config = dict(
    hop_length=160,
    method='mae',
    encoder_fused_qkv=True,
    decoder_width=192,
    learning_rate=0.0068,
    epochs=37.4,
)
Rows from block 10 of the encoder of a small masked spectrogram model, named by matrix and row number. Rows with one number belong to one neuron. Each number is 128 + 24 x the weight over its row's rms, rounded and kept within 0 to 255. All counts start at 0. Numbers have three digits each.
Before each neuron's rows are labels from the 100 clips, of 14976, where the neuron reaches its highest value: "top examples" is what is common among them; "band" is the frequency band that holds the peak. Only what is clearly more common there than usual is listed. The data: synthetic speech, music and everyday sounds put through simulated rooms and audio effects.
# fc1: MLP up (encoder.blocks.10.mlp.fc1.weight, 960x160), inputs 0-79
# fc2: MLP down (encoder.blocks.10.mlp.fc2.weight, 160x960, transposed), outputs 0-79

top examples: band
band: 2000 to 4000 Hz
fc1.286:087122131077124116153152145149106153156097161136150148119125136086102144112125123163121090102139143121130104139166139120145095181129119120138139132095154110163108113167094130122114114119156180088122128086108169134151157140152130146064175140
fc2.286:133106143179119124110137111140118121161134113128077073192109091107129142136128121121116110159099102127134139119129138136109169168152094182126140179123123118133154149110115160118108124150114136156091123147101121116144158120145166141123122136

top examples: drums; dry; wah
band: 500 to 1000 Hz; 1000 to 2000 Hz
fc1.198:124132164131129133152124117118131164142114143095105102143156110150129122144159123094118082151163128129132094149111159155089122146167139080093102145117133152113126122125118107090147178141145116058149102114112138140123090146151150106089101126
fc2.198:103123157167120088122109136101161138090087102123123135104148111093164119142126174110127097139108125119137136095153134168129072116145112107133130133136114184134140130144117152125127144149132085146108159107161115094108142135088144118100102101

top examples: long reverberation; drums; reverberation time: 1.2 to 2.4 s
band: 250 to 500 Hz
fc1.242:101131150103142169092133132136124117096116130154104128143160131147162104122139122112123179085148132102116082100127116140091157173089126102132088168079100118135113133102134127149110118114139121153135138118131152091155159079076177128147161171
fc2.242:115137158136162114150124092117138144108157144094102101075138155126154132141107121126080067138124107162126087129165138147115087109141126081195162097173154148116088101119155145128138131150163108132157157094118111155128117114113103109175134119

top examples: reversed; band; wah
band: 0 to 250 Hz
fc1.327:111152169101159135149118095119154098145126101112134131147117140156132159100119115104086118163137164119112093132112150103107192151131117141103133133101099118148122157100099124103107102123160139179183149114133087130102105134093143130133099119
fc2.327:095172124062176113169140090104144164094096111123113140170092094156156112143130136158103144158100135116154173131125136138140116078142141088119099155110159138114157108166109118148138138107091157137105105147168134124116110153150120160096128152

top examples: dry; bit reduction; reversed
band: 4000 to 8000 Hz
fc1.418:127088130102146130126141125139109134123135100093104157159161127123109135141106107132104093135169169102149163169092150132139144114110152126134113109116127093154112170154130129145146102091159100149099106156117114121112113145151122117145124128
fc2.418:150164104122159107108138128116151124118077114105104122147110106163151116157130140168106160124117120121166146129105156188143125145130125123130134178164127105079156137154109126131159152146121084138122158137147169153114152130158086095106127143

top examples: band; dry
band: 500 to 1000 Hz
fc1.16:136133105145108165113160098119071141138166153146090140163123164144154102120174093099168115114135102077117129170150141085132071112145148154155088110101117117152117082098131164162116125151105089104131108113119107131128114144107108165068096139
fc2.16:114133115110161178098142108132103140108111144150114112076120129089117092135160130145153140111158086121095170120148134121156135162123104134192124126145108116109144097160139136099123123139110124124118104148141104135139140156128088182116067134

top examples: distortion; speech; dry
band: 4000 to 8000 Hz
fc1.562:112127110122164149142162126124119130141098121103094131142149132190073144132112142116114143123132118146116128137140095137130165111102140102145099150128097086140124175169133146117110138123152123111160125132133098123113116148130171124127151129
fc2.562:144136089087137092140106138103121147159119134124114131108132118104102115163170122104167110121100145181164189088100128073154147158083109139091120155101108113126107118142140130138126115168121128141128096132144119146186158069136152149123147132

top examples: wah; dry
band: 1000 to 2000 Hz
fc1.1:128128099139121115093127152153141146146195091117140089113159135105164119122090119120118111150119168151116146106146131131093118081130138115130105117149150058137130139134120128126101165098150153182150130123077083132106105150157102172189133161
fc2.1:177122168131102149096135153142147088116150109150115075118143148105145122156106128171112093174134121152090144174114139129102162129141121113121062102143178126148131114134130157115127138116144148146129156120139127136169148141139111165120165117

top examples: drums; far
band: 250 to 500 Hz
fc1.700:136149066128118116132180130141149159137129098120125107138139148165127133108120123128120151091138174088119119132135137121108141118149157127077126159138119154124138115149177108134086172174101169109144144141142160104131124110068153136110097149
fc2.700:134100142128138125090114119159129122183135135139144141103137143091115132144091090150144106138115141136097106103146130155090115095110138175140118160132107122108120089110128147064135155092144103150111113141129165122140178111160165105108184131

top examples: wah; drums
band: 500 to 1000 Hz; 1000 to 2000 Hz
fc1.710:169135126108072112161127137112159132162146112092068169097125145135124126109133107134105141138136147108109110132079099110092101148143126141109105142149139113147121101109159127141175163118142134121150153143149116126141153110133135178093132137
fc2.710:108086095149119075116109119134151114182158125102115121113143161122169119108115116116147111118114124169134143128116117107098157175142089154128121156141155120116146085120108132128151125124117075115165154104163134155150126108120136130092134119

top examples: band
band: 2000 to 4000 Hz
fc1.631:114131134127080114110126146171125071091122113185148114136141126122138145092109105107083107149138125108130147126131109148098131113134142088182155162118117134116112076128132124176112073123100118093158124171124083126102129133115139135093120147
fc2.631:146115098113110176102153144111123148141137129149161105120128106153133125121139148135150121136132154060131101125148185122133142128100103105143149151133157114120130157166081159079103122122109102113103127139147120096117121108139127115115160093

top examples: telephone band; band
band: 0 to 250 Hz
fc1.420:135127135094112098120139123146130159113122125124104186153131128107134150150133120072108099132109162116110163170110099135114178125128147133111129140154122127144162124139067153134118101130153112124114150133112147101128126142135077146105088100
fc2.420:087120128125183126184149127122112104147114063127103111118111135196145168104120117144131134150130129081075133123142139148122133111102126149100135155136109129132090129131107150114167144105112179111138130115134175176115101131109157080120149130

top examples: telephone band; dry
band: 0 to 250 Hz
fc1.625:157091168126068144160124179140115108107173103133134176106104123152117154121118114111112123133130135137165079174136089135084119132118065138115141141109177081125099121123122174106148142149141166157139168091122130120126101139113106136117097124
fc2.625:145090134122117133150098166108113149093135126126101128157152146124148130134123115144152115163135162073139120147136086110164103069145169106144137127141124114156105121109160122118112126147132111092150126118080141109085089133154121118083137131

top examples: bit reduction; speech
band: 4000 to 8000 Hz; 0 to 250 Hz
fc1.307:148118109121074158118154167080144076096095122155140144142161132139140113111170126179129128082135120128166129136102117159124153125093116146158099169132133144134137149143101139139136085082126085113127104102151137100115155090096141072144113144
fc2.307:119132124118155117111092128101153155107129134129133093077110080162102114172113149159105111114123126121150167132109129123123053128119146120098139101149130115095101114122139136119157098098170157137152139118151130165164131114143123098135123146

top examples: distortion; dry
band: 4000 to 8000 Hz
fc1.41:114104087093148091140186143110133135132140126105064193141093124111107134126141119138100107104100155184103133115138116123120109107151120143112120092111128121126130115096137098156105129120127111131128124126140136120169113132118097133146088069
fc2.41:143124115099107144126132164172135102105127148161122123117105129112134144114124116149145074119104103146152126155106093118147092122148096122069139060153144173101132099105134139132108137123172129145146158120129081120160106138088113124118140104

top examples: dropouts; speech
band: 250 to 500 Hz
fc1.166:095158148116095169084169140136157113156132121103119147165099121131127095135143170150095126124128113144142084104148115146166100144148148075152095127110112122129116143081084126144102134125129114142132112093124174093125169141108142088133151164
fc2.166:117141111090109055098102150122137124120125136083143140124105137110118088111118098132155130164114107131164138093157125116154105125138130134116153125143171128106164123118149136121085098157103116094132172144135152139119071137137116104082145132

top examples: distortion
band: 500 to 1000 Hz
fc1.7:175109158112119098120155139142116165118119100131129111148141119125137103095127088151117118132148131106148134106186116171112140109133135158113090087171146115132120115128119111088160107116117096136097101133140160161103135120171171150139101090
fc2.7:115122070131157148129070136144123125141123111103163100108111080139163152130134119150141136138098107131138116152076146095106119151158155127111157158080150188135118106127142120116118137126111162139124121143137144152102120137141111113157137094

top examples: dry
band: 1000 to 2000 Hz
fc1.653:106080121170110153139130113163112103119154123073154132154132125114157133132145134159126154134131113122090136153129151151119094107142139128108130136152111123136118158153113108146147136120149102115090146135097085110122141096121174125138124133
fc2.653:122142119120111097083126110128081124112139122137169151140113114129104132157119146140113101131118122162157140065118080124172133138075108110156173164129132103150148114135110139068132167125127143131148167097138175120123137129149104134117122105

top examples: everyday sound; dry
band: 1000 to 2000 Hz
fc1.513:127130151142144142121123134094123133155176113167128154108112138145140130114123120117144153117128154151129085086172150123101114077093123104133102164119138117144160136154150087148124165112117122086126128101113116121152150126133113125105124117
fc2.513:111081133134130141115104149138096164122154117072141124142137135103122146175120133148155122125100095158115155115124131149120125144113155156102171141124142109081106107111101142132163139177119158149139111122116166167174120127142157101108110115

top examples: telephone band; number of effects: 3 or more
band: 0 to 250 Hz
fc1.125:140108123142120129173097125155129115119147168092123174134099121134112157121100130145106119174097161115172130169189084098137084093131124122132155098151137096136100099153132175119098132130130098163135108118111110119149116155143091114139124116
fc2.125:128101148114129111160148142060136154118135135145091129122154160118089147107110123125133112138173152107097125145136120111112096121110153100116157154136117140129099160109158133101070149150139134143159178138124151136144129118118121138117139183

top examples: dry
band: 1000 to 2000 Hz
fc1.584:100133156186150123157155123127114103129099094134112154169141152071089147156135129085145110137161127158177148117124140120132093136122107127157151132151152111147128166177130118131135135118136143116135102141109130128170111109094177094109101124
fc2.584:091083117147116130112174146136122158146101124131125092167114123135101169087128132170162101118105128137120094162116133101148142129147113134108116179149097129117148085126146098121158115151094114117125114118143132112163140116123141134139113152

top examples: bit reduction; dropouts
band: 500 to 1000 Hz; 0 to 250 Hz
fc1.143:142146114116121126091169119111164143136115106157140112122160171122146081120173133124115107124152119100100121095156130143106149129115162099112121135093102143157126129122148142087162119145124132152145129111133183086136120048060099157144124117
fc2.143:109149139113158136122144133126130105112127117140115095128115141131130192155152157169122136114102136159097129124079121131134133142101150110156081084157084114141123145154065136149147090131135120127133137148140120184129134139122143114135097176

top examples: bit reduction
band: 2000 to 4000 Hz
fc1.756:078156098115164115129162122153091111089160115153148151144132139185134113077112096161154110085160142153118131143142110103139117131128110132105113154130145103078151107079148150106101119109110121142173148122152099122140119155117154119172074154
fc2.756:096111116117104119127119132128123102102107103098152098139090129146116097142135122098167110170097101123145085115142153088116163121107119148110117122171117169142160149160128062119174113124143112170116161158138127149096139135131108097173151079

top examples: reversed; drums; dry
band: 0 to 250 Hz
fc1.298:103152146120105125153091113165146121093126121126125128171123189121134124147111159119116121169165152127113142158136093148130124126137096126119118098119143158132161131143128107127156125106134160112115185129168124097103169120166112168139098060
fc2.298:086108131091141087142129114126144110163134140111130133135136115129102099121125124145121118103137136152139135063203159161140127124163115085147136107125142058127164181132115124126139099122100148164124137095115112103120104123098110130107162165

top examples: speech; telephone band
band: 4000 to 8000 Hz
fc1.18:118133079107130170144141116117104147110105135160092112134106155109087119158125112109126101137087134156123142137136109181134106101110152179126084140144128092152141157106159132129097183112146143106100135154127151185131087156157129141114095158
fc2.18:154108132134112145109121136197103071116133117127087142141176151107107114149136109104114085156132125098157149160072106143180121129130146146117155122161115123148113131134115138122125144114143141112123175111126158084095117140155098166121075168

top examples: number of effects: 0
band: 0 to 250 Hz
fc1.428:115113102098116150118145132139102097106153091107111154117115139104074123127130104174135130183144090166144116123115105133118124142158143109146113119103090158096153126119145132157131141084122103135146129151122095137099102113126177120132144161
fc2.428:118133138107113056144158118106174136127125132145092098111086142125144099157168118126106098103120140119117073124100147124104146107121144126111129132133132085133146134153147122131125148150142120129141119130121130120094126110119161156100115124

top examples: distortion; dry
band: 250 to 500 Hz
fc1.442:138127163145097124132179106117093119072164129136132113140144139131115121124157152114107122141151162135098125151141078119116113167121122127156097098057153145142112084151105127135137098115124116130135117147112145121127134127112157147143129171
fc2.442:132126096096114137140073129117130086152141129098110142149125095143142143129141112121171141134100110130135090123149117106134117109115155061118145112134107117133093132086127119151151157155134156153109131097169142139129176143141105138113101114

top examples: number of effects: 0; drums; dry
band: 0 to 250 Hz
fc1.603:125124135117094149125110146149121104131133127120159130095137095116129094115123172166123130119102133144153171107126129145139138139129099129125119132110125121084135130145157115191102113105082079129152109137108134133113168135088137151128090130
fc2.603:141108117142153069113120147135171128129132132144136137101082155165141160080116143124133147142127095141113151119134140123105163113121142112113118174111153093155156103129157146158116153139166123142121178147122098135112087096095115135109103115

top examples: band
band: 0 to 250 Hz
fc1.733:121092136139179175084115157146141096120096090094109112107122130128130162134139142145128191108132116118074131113131134148120165123135135142128086159153121113132114127102119102150116124149106128163126142116106135133124167091120147096184123112
fc2.733:107172096155098111142117114108140183108112126127120095077104112148124123138131144160119146140161114152133162118124140130147105165132145110147124128131134133090163117150150157132120087119135103094126138163109103139107120089128116127144079138

top examples: distortion; dry; speech
band: 1000 to 2000 Hz
fc1.281:128125116120141113135179147186150077101096117092084136129104111136105139144123102179117119178140135114151146108112083149096127152116151127135099160132128093134137165137133104113185086112136102154159083137114101094165118102153136148164125145
fc2.281:142125129116109122083161126109115139163127125152110111108123116163137141119140144113110105167083104149085102115142179136102125118134099104110109103164126102125163136126135127135103162126143111100129130114101115151157122109139107091130119137

top examples: distortion; drums; dry
band: 0 to 250 Hz
fc1.525:115109128118109143172124128145138135178090129119143136086151149101149113094098152151148133131095125121106146167086148147105111173106156123132152110115132069111169095107108153124108129164106109141101155174150112116152164144127123110138113128
fc2.525:110087133095153151133095129112143122095144138145136114108109107136136148099152079120142134123107088148095149116095139106174134139121118122141181161164121140110104156138133128154153154128129089131118132123166124178140076104141107102131146125

top examples: band; dry
band: 2000 to 4000 Hz
fc1.122:102106108185163118157117111119129072077139137122170101111149111121116108145109117149099134120106100149131120127158127135153168105105146141153065122140146152138154112146134142174131094089116099083143143120104137121146096121082113145151151097
fc2.122:162087129081148108103117157124101122134146133101110113094133090144131142146129133132114150132124134104128161121123119148124140138118124088142156089173136132119155121140091139114199156114152100126096155113098084167165137112150108148122141093

top examples: drums; number of effects: 0
band: 250 to 500 Hz
fc1.520:170127160112119098127113145158106163131122124178107121127142150129091099068116150105159137102112143137150087158140135128123148109178116167114137121107102123082108102111151089128155155114090079112165080158089120153093127081139136138118114108
fc2.520:115096115119118098138095121123136068103122132128143116112121120124121144085096156103143139137136099133123114139168147139156097158154154108111136114112188208112097154150148110123132084131167122161161134084110153111117110127152132158147176130

top examples: drums; dry
band: 250 to 500 Hz; 500 to 1000 Hz
fc1.496:094145127077175106133163159114093176104126121128100107113181122129149178139101102100132138123113093114082157145145127135076104129142131135149066113146118115123124130104186114158156134128125109160141124158146099170121109132146142135118111136
fc2.496:156117123130139152103137093134127110163091126113104123137124070115151084129128091164143100105149131099119155136068122113198142099144127129141177150135171121087138101102103134133098129122184127148145150104158147106109152161129161139120135159

top examples: reversed; drums
band: 0 to 250 Hz
fc1.689:085159101085110150116132167108139149101118096126125165122142104112154139076128129144115119147113117175130132151094142119130159116090161107150095094097161137139181132156123108124125113112150133154162093165092145121124124107090102129173117112
fc2.689:168124123136133171122095098123122127181155173157121127118137124087138100113164173139122142155138145162148122115144139134124130099107145116129126116116162142137140128152076093101129128141165108137145117147161131132085193097140088121150112087

top examples: telephone band
band: 0 to 250 Hz
fc1.246:141122152118124135139133158121117156098146141142135181170144129146139145147187102085148116124129154114129178116127163131129136149164157120102124085128095150122113135122120177125131124136130119109147123096109202131128131114146135149126133106
fc2.246:108172163075139100148152119125188129127124086132128122112127100127138110115075164127134129116140146118135145161149129128146070100168097127125127174145116120145121124121138152147166151133108153128124104143076134093123100143117120137167135110

top examples: wah
band: 0 to 250 Hz; 250 to 500 Hz
fc1.158:115150114139153155132130103104136115136070090123141109149094138116073151076146132138139139111122103148126100149128133124084112112119142142165097137100154120156130132132140081078087124123145131159150095125142130104113087152148116141131119106
fc2.158:108117090169110132149156106120140153085119115103119163142119142105111122127111130155128132090179152138133163115124107111137082117116150148097083159125128129121132132147133095136141100163112123149098121165150129103106113085127143173112098131

top examples: everyday sound; dry
band: 500 to 1000 Hz
fc1.379:113122128129151154130121105091118184098124131121134104138135116122139139130102134112120143143154177137129109154108145114082085143126111177168109153128108119179141169152135111115118084109124142162086109119123131109147145132123123165168112137
fc2.379:161148128118147101108151164144167141126101121156114134127069136134144118122173086114141123135139095114112134101135114123118154158119101112144132133115132133133154134116134123094137114126152123130111090138147093102137102171130114153129079108

top examples: band
band: 500 to 1000 Hz
fc1.431:155125125129149167108136169124168135109140102146133137122153102137106172105116109148130134100124147076131126103131158131128135139155131089095093137109140108106070165112131138117087117158140110139143122154118132059149123099121099132156174102
fc2.431:121124124123101073202159082129145117109126133129104116134102088147164123150108124117083131138146088148110179126122165113112156091107136122161189109128109124145114145119128102127133103145185136133120111148151145123105130142153100127116120131

top examples: everyday sound
band: 500 to 1000 Hz
fc1.417:130098101146149141113110147130147107147135181164144111129167107158151124135116145081143117120119171117164101144133141157111088105118201100132128146114157091126179119146089101102106122111112094148166110148154106105147123123138116125101122123
fc2.417:114164125134155130144115162112093130145106088129161162162102087071150154078116148125137141128117128119121111106161114120121093065120142128107134114112131154166106120185152121126140160101092146098103145135120137140137149151150129126150097154

top examples: wah; dry
band: 2000 to 4000 Hz
fc1.38:093126113149122138139077121147153125116150141113137127143165119121144146096116131154154116142144151129115145174168121122109113137136113112094139184103141143153195125102139122111109151136081110098142225129090108141078106127161147111102112127
fc2.38:094127130098131115153179087115176101104190136133144134111139106125148127135141144126157104108131143154137169069141129107166096069131148084146142114161139117146121150100117123147117089164145130136114100098109156125164097122129126099149141138

top examples: speech; dry
band: 2000 to 4000 Hz
fc1.24:124115160153127100127115139085143180129173133127135094124115134135140144129095115175138133139132112146178118105118129129137114140125120153125135135094146117128173109141121129133089123131134129120147077140131074140126144098118206082141135118
fc2.24:110141117144101127132139093172125128142101142101114141145120142105133139104154132134142131127093097139129157104074133084170159151147109095140141147164149151123106110110118162130114150169126173147127137130109160187129084111114116085120163145

top examples: dropouts
band: 500 to 1000 Hz; 0 to 250 Hz
fc1.699:137167146121095135130148126151139169150115137122134166178132136135120128176101150154124130160155132113124161119169137162134162157124174104138110173142112137142091126092138103136130153102105132137145153120091150080097101138122140123145125102
fc2.699:123115108133086137111146116138116160126147097147097109169122110086158083117125136103156141160136098092104158118150131120125094095156145155127161174190138152138125110094098112119190108124142106141128137143153124109093156158144137160128130128

top examples: speech; number of effects: 0
band: 500 to 1000 Hz
fc1.591:132152111063112133122096147101108141113155106152153163104164117107194158107105150136134145115116137114131141136145107125179112134103132126118099108128116121157138121138140110167118140129148131125108165139138130109117136101129168113136111119
fc2.591:129091139117131123130139153106145135159156093134122137120149120119174088129152093122115122150140118129100133120116142170076184116151145153106091118105100147143131113124090122120178115129093075131121098153134146142153114115145165138141148156

top examples: dry; speech
band: 0 to 250 Hz
fc1.678:171126154121122146090140120058139161168142112127159101121122160107134151141120171152147118097125084189123089138147120137135120147138137120089119145107139105078114098102149118112154124127135166125173122121113140090111155115139126108118090119
fc2.678:156116148105159138108136127155179110134136126123153163105136109080166134112144099123136118118100066136138125130118151093146090124135149141099140127164128119081145145117121103142114131154161086130102152125159091196174090118140110148154149092

top examples: long reverberation; distance: near; speech; reverberation time: 1.2 to 2.4 s
band: 4000 to 8000 Hz
fc1.382:147102150138152159143101109186146095166083136115090100138140131184111116130092155161120164134103100118143097126102141180128124112156114122104118144118165158142101116145096122136148137120102130129098157129133141126145138125070168150108159124
fc2.382:156131091099132134118144114111139145099089121131123160095140126096136105120112106136092104108119172150115116132148125132184121098171106113150133109139113138123130103113149091141134175100146170122150087124136129137183147133096114112167122129

top examples: wah
band: 1000 to 2000 Hz
fc1.85:145126152148091142144171125128174161158105108141073109141069120122133115124131107141089121075097147133111137147135121128113116152141128156150089122175145108138095133165149153146125113152121146158109100127126119108109124107153125141139099094
fc2.85:145134134160155160147105124103132105116109114084160096124064113170138120077159130184143154121127094100082166147095130121145146100130094138129122138132155156120127130119106142095086116128134108151116137159152159130130114113114138130135173097

top examples: drums
band: 500 to 1000 Hz; 250 to 500 Hz
fc1.200:136136153166160111130147100143127141157130106127112184103162097134116071158104120122067106166132132134151104161122159147117112130135158124113118115105093140154136136124126095113110141117150131029128150137123141175109107119154165147107116117
fc2.200:114101123145128111126102156148106123093113137114081119070143114088145129136119127087085111134125161117126107122141147105120092147151108132117167162170110106128097139123137145144173161128182078122144162102145123147099158152118144115130124112

top examples: dry
band: 500 to 1000 Hz
fc1.215:158131112100108090131130123162104105104133103132115101141172116062146131141143153153125085142115120136133154130134120166094076104186156132164132108108164137117154133109147117139158112119175112116122115136115117164083104076074123140164121150
fc2.215:149130111095166147127126152106156147119150150103136177140133148105093117142151094090146096082101113154110148084103157085142111132082120120089153118115098117141103155109104106178159101140136094139073150143164146120143121164129111137140123140

top examples: reversed; drums
band: 0 to 250 Hz
fc1.429:144116135058124128140091112122130169153151124135124159169113100125129082115140113106086124172155132144116086186100163157104103105110151133100120110109134140128138145137122094156090124135159143140135134185133165145140173102118133136160131130
fc2.429:162143123113116141138130147101139127114158183122108147123144167101123105113156133114107135144131123122140131172133176126125126129144151109159152120099137196139129177112093117091125121137106127113096126122158113174118137124108086137159099113

top examples: long reverberation; speech; reverberation time: 0.6 to 1.2 s; reverberation time: 1.2 to 2.4 s
band: 500 to 1000 Hz
fc1.315:128149113106133122125132129165152096148072127152128134156144139118125083112110139152087111085163124132143106138102126156136140152097115136100102158144067173159126125146103114112118138131125131152115118138139128127121097156135141129140078118
fc2.315:148148090113128142120132125097133110124140137135110079122128157162130106131121106101088158132137102173097103139137086130138162160121155084167102141163164180094094145091137127103136160127135130150102139144123178131168104136099167100185125164

top examples: band
band: 1000 to 2000 Hz
fc1.404:150123124117131133143099106139152130125125158114165099140146147135111117181151138132155120115150131160122104152122121137107123122106124124155111106096098156125100107102121135129124130132139133182140114152095174134119115138137160134093140107
fc2.404:085106085113105136125121146067128167136126162104075128136131121120147105154140113171125126127111101134141138096071123171138127165137120104152134141176157163096157131126110138117158160102129109149139154152176125141182095160120128116115104166

top examples: distortion; dropouts; number of effects: 3 or more
band: 500 to 1000 Hz; 1000 to 2000 Hz
fc1.465:136130133097103111139129112102094166114153168101079147177099136171119172154136125113081121142138123134148157120102149112143134116128133126105143141120116098125123133144137101176155121100162148120146136090135140174158138103141137115099146161
fc2.465:127105137106133109098162146160148150124156138123150173121137110156150102127123116122133089073098122137128134119123152111118126177132117098087160145132138123135115136122109126121143133105156058127133166164139117142136150115151042130120136147

top examples: telephone band
band: 0 to 250 Hz
fc1.517:140104154127115108163138118117116168133107141082110097159075152127122148135135164128118143156140105077076123166160141156117102135142101132110131122127157148104119145164139132112104158169123133122118142143098163149083150104160132173083140078
fc2.517:136150097095114109150072084095110099158135130117133138169098104124145159121144119111125092124058154129124133126180117098102130109106169160146153106197176123128161144139130130134117155135133147114101104116126147125118148148159112095172140126

top examples: dry; speech; number of effects: 0
band: 250 to 500 Hz
fc1.78:129180132102095100117100177135115117144141118163111116094129135140121166135102189128087126097140112132156144139142125111139139140114155094135165134115156163105092126133140127094148084133102148107133113125106137118135122109183142150121108130
fc2.78:146103095175099119149140085102124168082144113099120108152138136139156096095093099139122156141144112115151129160131145136145112096148152113120173153114084116119129143117138133172093190098126081103129118160106110118144113097140153140117114109

top examples: wah; dry
band: 1000 to 2000 Hz
fc1.330:122128141130108101161136156108143141153099152103100129157166112137116124102115147068128110122139130134106097106079142165092078127100144117082094109136106125145133132111146100116141151138128121133153126134142140167120109136132122151120178145
fc2.330:096126133170132079174144117102178167147123162110088143107150091101108173117127163114109094106108148127105129135127117158098070103091152133145129160124150189134084135103131144142123165139129119098095128132129120130110101140114146134118129113